config.toml
arch = "vit"
model = "masked spectrogram model"
dataset = "two synthetic voices taking turns or overlapping, over music, noise or silence"
train_examples = 26041
n_mels = 64
hop_length = 160
input = "log_mel"
win_length = 512
method = "simmim"
mask_ratio = 0.75
loss = "l1"
norm = "rmsnorm"
norm_position = "sandwich"
hidden_act = "gelu_tanh"
head_dim = 16
fused_qkv = false
bias = "none"
qk_norm = false
parallel_block = false
moe = "top_k"
kv_group_size = 2
num_experts = 16
moe_every = 1
expert_mlp_ratio = 1
experts_per_token = 2
shared_expert = false
patch_size = [8, 8]
conv_stem = false
layers = 16
width = 192
positions = "rope"
register_tokens = 4
optimizer = "soap"
beta2 = 0.999
learning_rate = 0.0018
beta1 = 0.95
shampoo_beta = 0.999
eps = 1e-08
precondition_frequency = 32
max_precond_dim = 1024
one_sided = true
adamw_lr_other_params = 0.0019
max_grad_norm = 5.0
max_steps = 8400
batch_size = 128
epochs = 41.3
lr_schedule = "cosine"
final_lr_fraction = 0
warmup_steps = 1680
weight_decay = 0.0
adamw_weight_decay_other_params = 0
Rows from block 8 of a small masked spectrogram model, named by matrix and row number. Rows with one number within an expert belong to one neuron, the router's apart. Each number is 50 + 15 x the weight over its row's rms, rounded and kept within 0 to 99. All counts start at 0.
After each expert's rows are labels from the 100 clips, of 14976, where the router gives the expert most weight on average: "responds to" is what is common among them. Only what is clearly more common there than usual is listed. The data: two synthetic voices taking turns or overlapping, over music, noise or silence.
# router: router (model.blocks.8.mlp.router.weight, 16x192, trained with AdamW), inputs 96-191
# up: expert up (model.blocks.8.mlp.up, 16x192x192), inputs 96-191
# down: expert down (model.blocks.8.mlp.down, 16x192x192, transposed), outputs 96-191

# expert 14
router.14:41 54 24 23 78 65 98 46 39 34 42 41 45 43 59 46 74 32 61 33 68 30 48 25 63 57 62 73 64 41 60 62 26 50 66 67 60 50 42 38 19 62 78 29 54 59 41 18 37 66 48 61 74 38 33 40 38 55 26 34 48 44 39 39 71 41 63 55 61 52 43 64 41 39 76 55 46 39 53 28 37 28 39 49 64 65 65 44 66 81 36 29 59 53 46 63
up.0:36 76 42 30 67 54 70 58 25 32 56 54 67 47 58 45 21 55 78 47 48 57 49 39 53 73 62 48 33 56 32 68 31 46 31 42 30 30 52 64 30 49 30 60 30 26 62 37 50 47 47 57 62 79 68 48 27 59 42 56 58 64 37 39 65 42 46 52 57 25 35 65 51 48 43 33 89 29 42 35 27 46 57 67 30 64 64 46 52 54 55 53 76 65 71 29
down.0:47 49 49 33 36 49 55 31 56 64 26 32 76 41 66 52 55 44 58 44 56 48 65 56 72 44 62 69 23 49 55 63 70 52 61 55 36 43 52 21 74 47 65 60 73 50 44 59 40 60 90 06 74 60 36 39 42 63 50 69 55 31 52 71 67 62 34 28 65 39 63 38 61 57 57 76 79 54 62 42 56 74 53 69 49 45 08 52 61 63 48 40 50 33 53 58
up.1:63 49 51 32 31 48 61 48 70 40 63 51 50 35 39 65 41 56 49 59 43 22 41 45 63 51 68 57 78 61 53 61 23 54 54 51 55 53 16 48 60 54 74 37 82 64 54 41 56 65 44 33 70 37 39 77 51 29 68 64 35 61 38 55 58 55 37 64 72 66 49 38 52 45 54 55 37 42 50 36 60 82 68 33 38 51 38 50 55 37 35 59 28 38 62 69
down.1:44 48 57 49 42 63 41 68 54 60 56 62 17 42 49 42 61 47 68 47 60 32 19 51 38 65 36 43 58 45 56 79 18 49 48 70 48 34 36 65 28 68 16 29 69 68 64 48 64 54 43 71 64 29 28 55 66 34 51 50 35 72 60 40 30 74 38 40 53 63 50 72 52 27 42 26 27 40 35 45 38 42 66 59 37 32 70 62 15 32 61 38 44 47 75 40
up.2:70 51 34 44 42 56 67 36 39 52 89 62 36 64 54 52 50 40 40 37 57 46 38 32 58 55 40 34 34 44 58 27 41 50 64 73 63 51 61 53 54 59 44 68 69 70 37 50 25 35 33 62 53 36 41 67 47 52 79 61 77 69 38 32 63 63 45 74 50 42 77 25 79 36 35 64 55 58 57 33 69 67 66 41 67 59 55 71 43 52 19 58 46 32 31 51
down.2:48 41 52 66 54 40 27 40 53 67 22 31 41 60 38 55 55 40 49 32 54 41 48 48 78 62 26 71 53 35 60 62 56 67 61 56 59 67 58 43 49 43 66 56 26 49 45 62 54 35 70 26 75 43 72 64 54 45 51 68 59 31 40 44 63 32 44 61 55 57 56 14 25 57 79 40 43 56 49 60 34 72 50 39 30 18 77 43 65 74 75 49 39 73 64 30
responds to: background: everyday noise; second voice: none

# expert 9
router.9:51 68 56 23 56 34 47 74 25 67 31 58 28 79 65 73 37 77 28 58 54 62 64 56 33 55 73 64 41 47 56 35 40 37 43 88 15 38 56 41 63 65 85 60 60 31 48 39 50 48 48 49 50 30 64 61 69 59 48 49 47 43 51 34 38 45 53 57 65 23 48 63 41 41 44 49 36 42 38 47 58 53 53 31 44 75 53 53 11 52 66 63 55 69 49 45
up.0:41 42 49 59 46 40 38 70 38 66 66 65 74 48 48 40 49 17 54 61 51 27 30 51 36 64 89 23 67 12 52 48 57 67 59 36 48 62 60 51 37 45 23 48 59 30 46 38 39 57 47 55 23 73 51 30 45 67 52 54 30 52 39 57 44 33 35 64 33 73 23 62 74 51 38 21 54 43 34 39 76 40 64 41 56 46 50 78 57 40 56 71 86 46 36 47
down.0:77 48 47 42 59 53 49 40 34 53 27 36 66 41 72 72 65 33 63 58 79 53 69 70 65 48 47 82 46 42 52 50 69 66 61 43 49 26 50 44 80 81 57 41 79 60 76 46 68 61 39 38 58 31 44 57 66 32 50 58 84 56 51 71 47 35 46 47 49 39 61 50 39 54 80 50 65 54 65 62 34 58 60 44 56 59 23 17 82 54 77 42 07 59 70 49
up.1:65 65 32 45 58 39 33 45 88 52 57 56 44 38 40 26 13 34 37 46 42 70 53 67 52 55 18 65 28 37 56 47 48 41 30 38 53 52 39 62 37 32 40 56 65 98 49 30 73 70 51 41 62 65 44 38 68 39 42 70 58 31 51 44 27 32 48 56 56 76 36 44 43 88 49 59 61 68 62 59 52 44 47 40 31 53 42 46 00 56 48 57 69 64 55 31
down.1:63 63 61 25 36 34 54 37 26 36 35 38 60 41 39 57 48 56 70 55 49 44 62 37 48 64 61 43 66 77 45 56 49 57 63 43 28 55 37 30 85 49 66 77 49 36 37 61 52 51 63 37 66 48 63 54 34 66 44 65 50 54 78 58 57 58 44 46 66 57 47 60 40 53 27 32 40 37 78 30 54 78 67 59 54 51 32 75 77 70 44 49 62 19 27 35
up.2:34 47 67 65 52 80 92 74 32 52 40 57 62 41 51 53 82 43 45 18 68 46 53 63 38 33 35 55 38 55 57 56 70 39 69 46 90 44 62 52 53 63 58 36 51 14 23 30 63 43 22 57 45 47 54 38 43 59 43 47 24 39 39 48 31 51 66 64 23 49 85 50 43 41 46 37 53 34 54 40 51 68 38 61 40 63 52 68 36 30 34 64 32 44 28 54
down.2:51 32 51 44 58 44 40 45 42 50 57 27 52 80 72 59 60 46 37 58 60 55 39 84 53 44 47 48 35 62 44 54 39 44 54 34 30 24 53 60 65 31 46 37 77 44 70 42 51 49 67 38 71 30 53 37 29 44 75 44 84 40 24 56 81 47 13 50 54 55 38 60 52 66 53 77 48 53 29 49 38 57 58 36 67 69 30 23 86 64 34 22 51 46 64 30
responds to: clipping

# expert 3
router.3:42 61 32 70 53 55 60 43 40 11 50 62 57 33 70 29 36 35 59 56 43 67 38 55 51 69 45 52 60 39 49 73 25 73 67 45 54 29 66 40 48 67 68 38 57 47 67 35 47 44 31 50 58 63 24 22 36 48 44 41 53 45 41 53 71 44 46 49 32 44 52 50 50 66 37 48 46 38 31 63 50 73 65 64 30 32 68 41 65 46 21 36 52 45 44 48
up.0:41 42 51 59 32 38 27 38 58 57 08 40 68 75 52 32 30 37 52 65 81 21 29 64 53 25 28 41 47 42 16 38 34 56 39 81 65 56 25 51 32 58 61 48 58 38 54 44 36 53 52 53 69 68 45 24 60 54 48 77 33 56 40 37 36 44 43 31 29 41 58 35 52 55 61 50 26 30 46 81 55 48 39 37 61 50 59 38 61 53 77 83 69 40 61 56
down.0:52 53 74 43 23 68 59 60 41 58 73 55 36 71 42 41 39 52 35 68 32 61 42 59 23 11 66 42 48 63 29 37 46 57 35 57 45 58 55 05 28 53 10 46 37 42 68 38 46 34 45 68 55 42 52 49 26 54 71 44 52 75 51 43 24 45 53 61 35 25 39 51 71 47 39 49 43 45 83 51 51 45 50 20 34 43 65 68 43 65 65 79 33 87 49 39
up.1:39 36 48 45 39 52 26 61 56 36 47 48 53 63 43 49 32 32 32 46 46 42 39 77 68 57 18 29 33 20 45 35 43 55 24 54 71 80 53 26 42 53 53 51 67 66 62 57 68 58 40 35 57 34 48 45 58 43 44 68 63 40 51 54 26 42 49 59 60 44 65 67 39 74 29 58 36 51 56 76 40 52 42 84 31 64 35 50 64 63 54 32 47 52 47 28
down.1:55 38 43 66 57 38 55 66 53 57 65 70 30 46 31 57 67 50 43 52 64 80 69 57 19 61 38 29 58 65 19 57 45 47 33 55 41 30 48 55 37 57 20 54 14 60 62 38 50 41 19 62 40 58 40 66 44 46 59 26 51 57 39 23 19 32 38 77 32 37 47 39 58 40 56 31 68 42 22 86 63 22 49 20 54 33 73 62 50 51 47 43 56 68 49 49
up.2:56 27 47 28 52 39 48 72 16 42 50 53 28 70 58 54 57 32 43 53 49 36 30 53 53 13 16 64 52 49 44 49 45 34 68 70 47 48 64 65 66 37 67 39 48 56 76 31 65 72 65 45 38 49 10 56 68 67 52 53 29 33 44 60 35 28 40 48 63 43 68 39 39 60 69 51 46 55 59 34 39 23 39 51 48 44 30 38 30 31 67 46 22 62 44 22
down.2:70 57 32 63 47 61 55 66 63 63 28 24 77 55 50 70 28 36 45 42 62 67 45 71 43 43 40 65 14 44 60 58 39 56 46 48 60 70 57 55 76 45 46 40 45 60 63 45 50 51 74 40 47 41 55 59 38 54 48 78 52 44 49 63 74 48 42 21 86 73 28 37 65 17 31 50 56 79 33 50 59 83 41 59 44 46 47 50 51 44 33 63 53 49 50 57
responds to: music

# expert 7
router.7:44 60 36 81 71 62 49 75 62 54 80 74 56 45 47 66 67 44 41 52 70 47 46 40 56 35 47 63 44 70 34 46 58 41 65 42 87 56 60 42 55 26 79 31 56 55 64 53 45 59 50 52 54 47 32 10 11 23 80 73 42 51 33 62 78 28 75 33 53 40 55 39 43 21 45 43 56 42 65 31 62 43 43 50 46 50 72 38 35 24 23 45 79 62 32 52
up.0:35 19 72 30 60 64 54 91 70 43 27 58 18 42 61 37 16 85 35 44 74 35 67 48 51 47 66 70 61 70 43 76 40 68 31 80 71 31 48 42 70 43 50 51 61 70 36 83 59 62 54 39 44 23 38 46 46 53 55 54 34 59 66 21 39 75 22 44 60 39 66 48 12 51 31 44 47 65 73 57 33 51 63 53 39 71 48 45 41 42 50 54 28 57 46 62
down.0:71 32 47 42 24 49 60 26 66 46 43 32 72 51 44 58 57 38 69 35 35 48 73 66 64 27 61 58 49 27 40 44 56 56 60 39 31 76 45 23 72 54 42 60 53 43 42 44 52 59 42 57 53 66 38 47 59 35 52 46 50 42 49 67 77 48 70 63 29 70 15 68 69 62 42 77 37 39 80 59 68 81 67 35 34 38 17 57 41 58 42 57 53 25 50 51
up.1:66 55 53 58 23 53 66 29 32 51 49 33 63 82 48 54 61 54 70 00 46 45 34 53 64 60 58 46 53 56 22 77 59 67 54 45 55 47 72 57 61 71 44 44 44 51 34 52 63 39 61 60 45 26 61 66 50 31 36 35 36 41 81 33 53 43 62 48 31 68 50 38 08 44 44 74 53 60 70 55 54 46 47 48 57 45 50 45 31 26 55 65 35 49 51 34
down.1:51 36 36 76 54 33 28 71 55 36 74 77 62 44 43 46 21 66 48 50 69 76 57 56 51 62 30 31 85 69 42 29 51 76 52 66 68 48 57 68 28 59 11 24 45 58 38 40 48 55 40 52 54 67 44 71 41 51 65 40 43 54 66 46 22 37 64 66 63 62 59 45 44 72 50 38 31 47 38 56 35 20 34 56 56 38 55 79 38 55 46 33 56 25 66 54
up.2:47 63 58 60 44 43 33 65 50 42 56 67 63 54 55 44 54 33 42 44 41 37 48 50 27 61 62 44 41 30 55 33 56 47 67 37 65 29 71 61 63 48 43 43 90 32 33 30 42 35 81 35 52 30 55 39 46 52 61 61 42 46 33 76 49 54 38 50 39 71 70 46 81 27 61 59 41 42 26 33 43 67 48 55 73 51 52 50 89 34 51 54 34 38 58 52
down.2:45 73 47 55 28 56 34 53 44 26 52 64 42 75 43 66 46 71 58 61 37 66 36 43 60 72 73 65 46 51 39 48 24 49 65 55 46 42 35 49 13 60 59 48 72 47 20 40 53 43 35 62 43 44 39 38 31 35 65 27 51 68 55 42 80 44 53 52 50 64 62 56 76 53 51 66 41 52 36 57 34 19 70 58 45 41 79 54 38 40 35 73 64 51 66 53
responds to: background: everyday noise; vacuum cleaner; pink noise; clipping

# expert 12
router.12:43 64 62 51 75 83 26 26 60 47 44 45 65 84 39 78 39 39 53 38 43 53 54 48 31 54 43 85 51 55 71 51 66 63 55 33 31 41 39 37 63 62 24 45 34 92 66 43 51 46 74 60 69 50 66 50 64 54 62 39 39 63 54 69 42 39 38 44 51 79 82 37 59 52 45 70 57 24 61 54 68 64 65 58 62 44 33 39 55 31 69 86 39 33 64 53
up.0:43 44 54 49 29 48 59 74 42 56 45 67 39 26 58 26 29 70 38 57 56 40 39 38 58 44 60 48 29 50 21 19 41 36 22 64 16 63 57 23 34 72 42 37 80 66 56 35 57 54 38 56 29 36 56 65 27 69 55 58 44 37 24 29 52 39 30 40 24 46 65 21 59 09 42 58 46 42 44 68 58 40 41 28 47 45 45 58 36 68 62 41 50 54 31 08
down.0:60 65 50 49 84 50 59 46 57 46 66 87 38 19 62 46 74 59 76 38 45 64 49 40 12 44 68 37 27 35 33 44 49 35 57 50 75 11 58 45 43 47 56 76 52 41 54 48 58 36 53 33 39 76 47 27 48 37 43 39 72 63 57 49 57 90 50 80 53 27 30 57 46 66 47 26 64 45 53 54 53 83 63 68 43 31 45 56 17 48 54 50 81 63 39 36
up.1:56 67 52 58 30 68 49 42 65 74 43 55 42 46 35 47 57 32 47 48 48 46 46 49 23 47 66 66 45 51 39 28 33 56 58 39 71 69 49 53 54 59 42 53 78 41 62 47 61 06 37 41 48 52 60 41 48 19 62 58 67 34 56 61 72 27 46 60 24 15 65 57 62 23 46 35 26 42 48 75 47 44 48 44 57 55 41 50 35 49 69 33 46 32 28 68
down.1:43 46 64 46 39 44 76 39 40 65 44 77 43 50 47 70 26 91 50 66 61 57 48 19 20 58 47 45 38 60 51 54 67 44 66 46 53 30 58 52 20 71 72 40 39 70 32 46 53 34 28 59 42 39 32 34 43 48 29 32 59 66 36 45 58 41 41 63 46 46 55 59 48 52 67 40 56 51 57 30 48 40 32 27 29 27 68 64 69 56 50 54 67 53 23 40
up.2:62 59 66 15 51 46 35 49 43 53 69 62 22 36 50 14 46 19 75 24 59 66 80 54 54 66 26 61 34 62 27 59 31 36 54 52 47 51 47 74 41 21 41 38 30 60 67 32 49 47 47 39 56 46 51 41 76 41 69 68 65 43 38 36 70 63 51 40 22 48 40 50 37 65 57 25 52 61 47 61 59 45 80 34 61 35 59 45 57 14 39 48 54 12 34 67
down.2:76 64 40 37 55 42 65 67 40 32 52 58 58 57 20 46 53 54 66 53 70 39 64 29 59 08 53 53 36 74 54 34 39 72 35 67 45 56 26 50 48 54 51 52 43 60 30 29 35 40 43 41 50 69 61 26 45 60 46 72 75 63 58 39 61 40 23 60 55 43 44 37 26 59 60 46 42 55 43 18 42 46 42 73 57 54 51 31 45 59 48 46 58 59 40 53
responds to: background: everyday noise; applause; rain

# expert 15
router.15:74 57 45 49 54 59 60 00 48 27 68 48 41 59 47 49 52 32 56 39 63 44 26 44 40 66 57 50 49 28 32 69 59 62 77 44 34 51 70 46 42 31 59 53 54 53 77 10 77 58 74 63 51 53 36 34 49 51 42 36 63 35 39 47 65 33 23 48 55 10 36 49 58 33 54 24 69 48 31 47 49 53 64 55 66 61 43 36 64 64 85 61 57 26 50 45
up.0:47 45 38 42 41 35 83 34 47 51 31 74 78 54 32 37 69 38 53 41 48 65 49 66 47 33 41 55 57 45 72 37 46 54 70 14 51 62 36 38 61 40 65 53 54 50 52 41 22 69 46 19 33 80 46 69 79 58 32 74 62 40 26 66 54 39 42 55 56 36 55 57 40 67 58 40 59 59 29 54 41 58 53 41 47 58 34 64 67 43 44 43 36 58 55 46
down.0:47 35 35 46 48 56 29 27 64 50 47 40 66 35 68 36 45 31 38 38 60 35 55 48 51 42 49 69 22 44 47 90 46 68 62 76 44 45 33 50 52 45 46 72 76 37 56 36 52 58 54 33 64 46 65 44 40 49 71 37 53 34 53 76 62 57 66 35 57 37 34 53 36 36 39 28 67 50 66 28 40 68 41 69 69 58 32 56 55 51 37 28 39 57 35 54
up.1:60 53 13 59 53 27 68 65 46 54 33 57 56 23 49 74 24 41 42 32 46 45 41 56 58 36 56 42 49 51 57 54 54 41 51 69 43 55 57 48 29 51 26 58 58 36 59 65 56 56 78 82 45 62 53 81 38 41 61 48 66 49 23 43 39 64 55 66 34 47 51 40 30 67 13 45 50 37 61 56 83 57 42 52 60 35 60 44 28 38 81 66 08 78 50 48
down.1:56 57 62 67 48 61 27 70 56 52 49 51 22 35 60 60 33 49 74 56 55 68 31 36 60 51 71 55 65 43 41 50 40 45 75 35 33 55 36 84 76 38 42 40 60 41 44 29 28 74 48 51 51 50 55 77 53 29 37 40 38 41 58 69 55 56 28 42 41 53 38 44 27 34 56 44 30 56 53 70 59 42 50 31 36 55 52 42 55 20 40 72 95 54 48 52
up.2:53 52 50 41 71 40 31 33 50 50 46 56 39 75 41 47 61 58 49 58 58 24 15 36 56 51 87 69 36 55 36 58 46 41 39 48 91 40 50 49 47 76 68 43 19 39 26 54 00 48 25 70 37 37 44 56 52 57 54 44 80 36 43 27 33 44 70 53 73 47 40 43 49 46 47 44 55 38 61 60 51 27 54 70 66 53 37 51 38 06 38 36 10 65 51 57
down.2:40 64 86 52 46 68 60 57 57 50 28 39 71 44 55 49 75 30 28 31 78 57 64 53 47 56 36 58 30 54 28 48 65 58 70 47 38 78 53 43 59 37 47 54 74 69 61 70 57 49 66 16 56 39 75 48 53 57 55 58 75 54 56 60 73 51 44 41 60 51 70 56 29 75 58 68 79 51 51 37 43 83 61 38 73 36 30 47 43 61 50 43 46 43 49 62
responds to: background: none

# expert 0
router.0:51 69 24 67 59 64 55 20 55 64 56 71 55 21 63 26 51 18 52 43 61 33 32 46 36 47 59 60 31 46 56 68 51 52 68 22 72 69 13 53 33 38 41 47 35 59 72 41 41 33 55 40 38 72 29 44 30 65 66 59 57 38 27 56 54 43 65 59 59 50 61 55 65 49 73 69 49 60 67 40 50 64 50 47 52 40 47 51 50 22 38 46 73 44 47 38
up.0:26 35 45 62 43 59 59 35 33 38 65 62 36 23 51 45 51 40 37 32 48 60 69 52 47 53 56 56 71 37 75 32 79 39 55 64 43 68 64 62 45 48 59 73 60 51 59 50 38 50 44 56 56 56 43 73 28 29 56 63 51 72 78 57 51 28 72 60 36 53 55 67 37 64 40 50 29 48 37 57 35 77 50 73 58 62 71 70 46 52 73 58 47 39 74 39
down.0:72 52 55 48 45 70 58 39 73 55 20 44 34 43 54 25 70 65 70 49 60 49 25 41 50 39 78 67 35 30 52 43 33 55 22 70 34 54 74 59 51 71 49 62 77 61 39 43 70 42 55 86 62 38 48 60 34 44 47 55 53 45 21 40 42 54 52 42 51 53 55 47 32 38 49 61 46 20 42 74 66 38 48 73 34 50 75 73 33 54 43 39 46 42 36 25
up.1:40 56 59 72 56 62 25 64 51 65 51 80 40 60 75 76 87 40 36 64 10 43 69 54 52 55 67 47 54 46 51 53 47 51 64 40 58 61 63 38 75 67 48 77 44 25 62 32 50 55 37 51 53 54 71 48 41 25 46 63 27 44 48 49 40 24 30 86 42 75 43 45 54 48 51 69 38 15 68 64 45 52 49 69 48 59 47 56 26 46 52 66 67 30 19 73
down.1:55 54 64 28 57 56 44 41 64 60 38 27 46 45 49 71 60 31 44 65 56 42 44 68 47 69 29 73 26 50 70 58 42 71 56 53 41 40 58 35 58 48 45 69 53 71 74 67 45 29 52 36 57 41 59 57 37 84 40 32 30 48 69 42 47 63 41 56 49 42 43 17 58 59 85 56 62 56 72 60 43 25 30 72 59 60 30 29 46 43 35 53 26 43 62 33
up.2:58 46 62 43 57 19 37 58 64 55 58 27 24 74 28 56 37 84 38 66 56 28 56 76 60 60 60 80 50 69 51 54 42 50 32 51 56 65 41 30 64 53 71 52 59 45 40 42 39 57 48 21 51 55 44 66 49 43 64 50 56 60 27 39 72 59 48 90 58 40 69 14 39 69 40 60 26 47 44 98 64 28 25 41 40 73 46 45 61 49 27 54 29 49 14 60
down.2:62 41 54 69 46 70 43 54 64 40 93 52 46 25 53 56 43 80 54 42 35 43 30 47 52 53 62 26 99 41 49 28 53 34 30 44 50 37 36 38 50 36 42 43 29 54 47 58 55 50 55 66 20 27 55 58 56 51 59 29 49 52 43 15 64 64 55 43 43 59 48 48 43 23 34 76 31 68 47 79 45 34 30 29 43 55 53 57 47 39 37 53 67 63 26 37
responds to: background: everyday noise; clipping; white noise

# expert 8
router.8:53 52 44 33 49 34 41 63 51 51 51 33 72 48 34 90 34 89 64 54 46 46 57 27 80 59 76 54 33 21 46 41 64 43 51 65 63 39 43 69 68 36 87 73 46 36 42 61 54 68 57 54 52 36 61 68 66 26 37 61 66 36 60 58 44 87 66 38 22 31 27 47 31 48 51 50 47 70 36 30 52 41 61 57 45 66 54 49 61 40 18 52 51 27 46 56
up.0:54 41 59 63 30 52 70 34 59 54 36 59 51 68 46 30 47 46 31 49 56 72 46 46 19 46 31 41 55 57 57 50 69 64 46 38 49 47 44 48 42 60 33 04 77 39 48 33 42 37 74 36 50 40 50 54 49 70 51 46 45 57 64 65 52 46 59 89 38 51 62 44 49 40 52 22 27 54 58 64 56 57 41 20 69 57 26 60 35 69 47 43 77 30 57 59
down.0:28 66 38 79 58 33 50 62 58 45 82 37 30 47 49 32 31 63 27 45 45 39 50 33 42 62 29 25 63 57 43 66 24 53 32 55 57 57 33 53 05 67 53 42 41 57 43 53 44 43 44 79 43 36 65 75 52 57 53 56 43 65 55 31 33 49 44 67 45 58 58 53 51 32 44 25 56 42 18 56 49 33 21 44 42 56 82 65 31 43 59 50 53 48 64 63
up.1:56 52 54 22 52 46 31 26 39 37 68 66 25 43 53 45 33 28 45 66 63 50 57 75 42 54 57 17 42 51 48 51 40 31 29 22 74 35 64 35 45 72 51 61 52 55 44 76 57 55 67 51 59 65 30 41 60 50 58 71 53 35 51 38 48 50 61 52 99 57 41 52 56 33 70 38 53 42 53 55 43 64 77 44 76 31 63 49 32 57 30 45 83 50 39 69
down.1:72 30 58 16 59 71 53 24 33 57 30 37 53 37 60 57 45 32 54 37 59 36 79 43 52 46 59 77 44 58 76 34 58 66 88 44 28 49 35 55 82 38 36 63 23 58 73 31 35 62 50 30 63 66 53 45 52 61 31 58 61 46 53 71 60 35 43 49 38 43 30 54 29 34 35 67 41 32 63 49 43 76 57 60 52 46 47 39 59 76 41 33 36 40 34 35
up.2:54 74 50 59 33 80 43 55 38 64 71 79 54 43 46 29 02 24 65 44 71 75 42 81 58 32 52 53 62 70 66 29 54 35 20 65 63 75 58 61 30 56 58 49 67 29 60 31 52 28 68 62 32 66 30 26 32 41 51 73 36 54 73 52 57 46 64 34 52 53 65 44 38 57 50 39 38 36 36 49 49 57 54 54 44 45 46 31 21 43 22 63 67 31 50 52
down.2:23 55 72 58 55 55 70 46 43 57 52 42 56 53 53 44 57 88 52 45 44 51 57 32 57 73 52 24 68 44 56 30 28 48 54 53 68 47 40 73 34 42 52 66 45 35 50 51 40 60 29 72 20 60 68 67 54 39 41 50 81 65 47 43 25 68 69 61 34 64 53 44 69 43 40 24 59 56 23 65 44 57 57 33 61 48 58 62 26 40 60 66 55 70 29 67
responds to: background: everyday noise